config.toml
encoder_arch = "convnext_v2"
model = "spectrogram denoising autoencoder"
dataset = "struck, bounced, scraped and rolled objects made by modal synthesis"
train_examples = 78125
n_mels = 64
hop_length = 160
input = "log_mel"
win_length = 400
bottleneck = "denoising"
downsampling_factor = 8
encoder_isotropic = false
encoder_norm = "layernorm"
encoder_activation = "swiglu"
encoder_mlp_ratio = 4
encoder_inner_norm = false
encoder_patch_size = [4, 4]
encoder_conv_stem = true
encoder_depths = [5, 5]
encoder_widths = [64, 128]
encoder_kernel_size = 3
loss = "mse"
latent_channels = 32
decoder_norm = "batchnorm"
decoder_activation = "silu"
decoder_widths = [64, 64, 128, 256]
decoder_blocks_per_level = 3
decoder_block = "plain"
decoder_attention = false
decoder_upsampling = "pixel_shuffle"
init = "xavier_uniform"
residual_init = "none"
optimizer = "soap"
beta2 = 0.95
lr = 0.005
beta1 = 0.9
shampoo_beta = 0.95
eps = 1e-08
precondition_frequency = 16
max_precond_dim = 1536
one_sided = true
adamw_lr_other_params = 0.0012
grad_clip = 1.0
steps = 22300
batch_size = 128
epochs = 36.5
lr_schedule = "cosine"
final_lr_fraction = 0.1
warmup_steps = 1110
weight_decay = 0.01
adamw_weight_decay_other_params = 0
Rows from block 8 of the decoder of a small spectrogram denoising autoencoder, named by matrix and row number. Each number is 128 + 32 x the weight over its row's rms, rounded and kept within 0 to 255. All counts start at 0.
After each channel's rows are labels from the 100 clips, of 14976, where the channel reaches its highest value: "peak in band" is the frequency band that holds the peak. Only what is clearly more common there than usual is listed. The data: struck, bounced, scraped and rolled objects made by modal synthesis.
# conv: 3x3 conv (decoder.decb.2.0.conv.weight, 64x64x3x3, each kernel summed), inputs 0-63

conv.11 [157 138 105 207  87  97 127 147 157  91  90  89 159 105 154 110 144 169  88 164 118 177 170  88 170 114 162  64  81 145  77 159  73 127 148 115 138 125 181 183 140 117 128  99 121 105 159 115 133 144 110 119 133  86 135 203 102 144 122 141 149 152 106 134]
peak in band: 250 to 500 Hz

conv.30 [128 108 132 152  98 148 109 106 190 136 224 141 123 157  62 183 148 104 152 121 139 178 132 130 102  68 133 113 147 157 117 121  88  91 139  98  89 104 106  83 114  99 128  72 176 121 116 116 138  60 100 113 111 143 114 105 156 190 161 152 133 139  98  98]
peak in band: 500 to 1000 Hz

conv.61 [157  83 151 122 183 131 132  97 112 117 167 166 124 139 161 144  83 169 126 214 159 107 130 106 111 197 138 175 127 124  58 124  66 159 131 122  99 115 152 162 141 107 125 129 107  76 140 141 139 118 120 164 168 116 161  93 118 170 114 176 122 108  67 174]
peak in band: 500 to 1000 Hz

conv.32 [102 179 119 117 117 100 148  86 157 124 135 109 165  94 130 107 127 104 122 173 156 135 114 113 124 147 141  96 140  65  69 205 154  79 149 112 147  84 123 123 135 137 100 116  32 156 163 141 118 172  29 120 131 131 102 120 120 119 148 115 104 143 113  75]
peak in band: 500 to 1000 Hz; 0 to 250 Hz

conv.8 [138 121 141 110 155 103 138 109 210  96 151  92 103 187 141  93 185 123 116 158 169 159 152 104 142 159 133 140 109 153 121 198 137 139 178 106 158 134 169 121 159 162 144  97 152 110 182 187 114 146 136  62 156 146 173 176 135  92  95 136  80 130 105 153]
peak in band: 250 to 500 Hz

conv.53 [ 93 145 135 105 103 161 147 115 106 111 131 147 108 108  86 134 146 124 178 115 110 109  46 110 125 121  79 136 135 150 193 184 230  80  97 163 111 157 147 124  91 131 133 148 162 165 152 159 108 134 168 116  91 103 134 117 149 117 171  63 144 119 142  76]
peak in band: 0 to 250 Hz

conv.35 [165 166 164  79  94 116 104 174 143 125 130 148  81  87 123 123  84 165 113 102  79 109 146 171  76 163  84 110 128 107 124  68 113 137 128 164  97 141 128 111 141 123 141 200 133 154 112 157 101 108 132  97 159 116 151 147 168 119 130  70 207 151  76 170]
peak in band: 4000 to 8000 Hz

conv.16 [129 120 145 198 184  91  90 158 142 148 116  87 109 135 101 110 114  94 128 126 139 152 204 120 138 152 115 114  65 180 119  97 165 192 138  75 127 158 155 142 212 117 134 129  98  96 132 137 133 104 101 138  88 147 161 196 122  85 108 155 122 159 118 146]
peak in band: 500 to 1000 Hz; 250 to 500 Hz

conv.51 [124  95 193 123  81 136 150 105 136 116 158 169 149 179  76 194 153 183 141 118  84 111 131 124 126  63 127 105 130 100 126 101 107  67 100  88 119  93  98 147 121 104 106 109 182 179  79  99 127 146 136 162 139 109 121 127 159 183 169 165 146 123 173 100]
peak in band: 4000 to 8000 Hz

conv.36 [176 171  95 106  84 108 116 106 159 149 137 113 105 151 133 138  94  96  84 146 180 141 141 152 112 107 142 140 150 118 103 151  65 160 145 155 206 111 151 142  80 128  52 116 175 132 100  89  79  80 134 123 191 139 121 159 129 188 156 107 153 131  85 141]
peak in band: 0 to 250 Hz

conv.10 [120 102 156 123 153 160  83  60 161 170 168 143 152  85 108 132  98 161 124 183 106 151 108 124 130 187  99  51 102  82 101 122 118  91 105  74 113 117 121 164 202  79 127 129  80  89 146  95 106 160  94 129 105 153 136 118 155 152 119 165 136 134 100 112]
peak in band: 500 to 1000 Hz

conv.7 [147 149 135 144 111 110 101 110 125 134 136 135 128 136  48  95 109  85 142 136 125 136 123 144 160  60 161  97 115  52 103 132 120 164  93 102 172 122 128 127 104  94 111  85 102 160 151  84 131  85 113 168 126 176 112 159 143 230 140 115 198  97 127 101]
peak in band: 0 to 250 Hz

conv.21 [119  65 108 167  86 142 107  58 135 129 108 134  89 147  99 166 140 159 114 135  95 174 181 167 114  49 128 119 134 153 115 159 118  85 104 128  97  91 147 126 106 116 121 125  68 144 106 107 177 132 109 168 137  80 113  97 127 103 127 196 141 198 151 156]
peak in band: 0 to 250 Hz

conv.31 [103 145 117  91 143 132 118 147  72 143  38 120 109  84 169 173 138  83 128  75 143 105  99 100 125 140  84 128 117 200 114 128 196  49 151 118 137  70 105  97 119 137 105 153 120 100 146 112 146 115 134 154 105 135 103 120 142  57 133  88 117 113 160 136]
peak in band: 0 to 250 Hz

conv.29 [171 144 121 122  73  91 105 177 123 139 132 167 104 123 111 136  78 162  69 181 117 121 173 119 107 125 118  94 117  68  52  91  73 102 161  90 161  74 138 166 120 118  74 101 102 128 104 142 132 133 100 129 158 141 136 144  85 184 100 153 149 146 111  88]
peak in band: 500 to 1000 Hz; 250 to 500 Hz

conv.44 [154 147 186 162 111 166 104 170  57 150 138 134  96  83 146 113  62 186 116 131  91 109 117 110 143 140 109  89 128  96 149 146  72 108 113 101 150 102 132 138  87 147 144 175 154 156 118 170 170 134 150 103 105 140 142  71 126 160  80 194 175 143 166 111]
peak in band: 500 to 1000 Hz

conv.23 [164 158 118 104  92  95 133 142 133 182 146 149  83 139  87 116 107 220 122 179 113 101 110 105 173 143 146  73  83 109 107 172  86 149 124 141 121 137 102 157 174 124 120 144 143 106 145 143 123  85  97 179 173 124 145 129 113 176  78 118 204 150 163 105]
peak in band: 500 to 1000 Hz

conv.45 [157 148 142 127 117 158 151  85 128 148 113 136 175 132 102  83 153 203 147 121 118 136 115  53  84 202 130 125 116 115  70  90  76 151 119 105 159 188 140 134 151  96  94 115 112 114 155 105 143  80 167  97 122 136 123 120 162 210 126  73 126 101 131 124]
peak in band: 250 to 500 Hz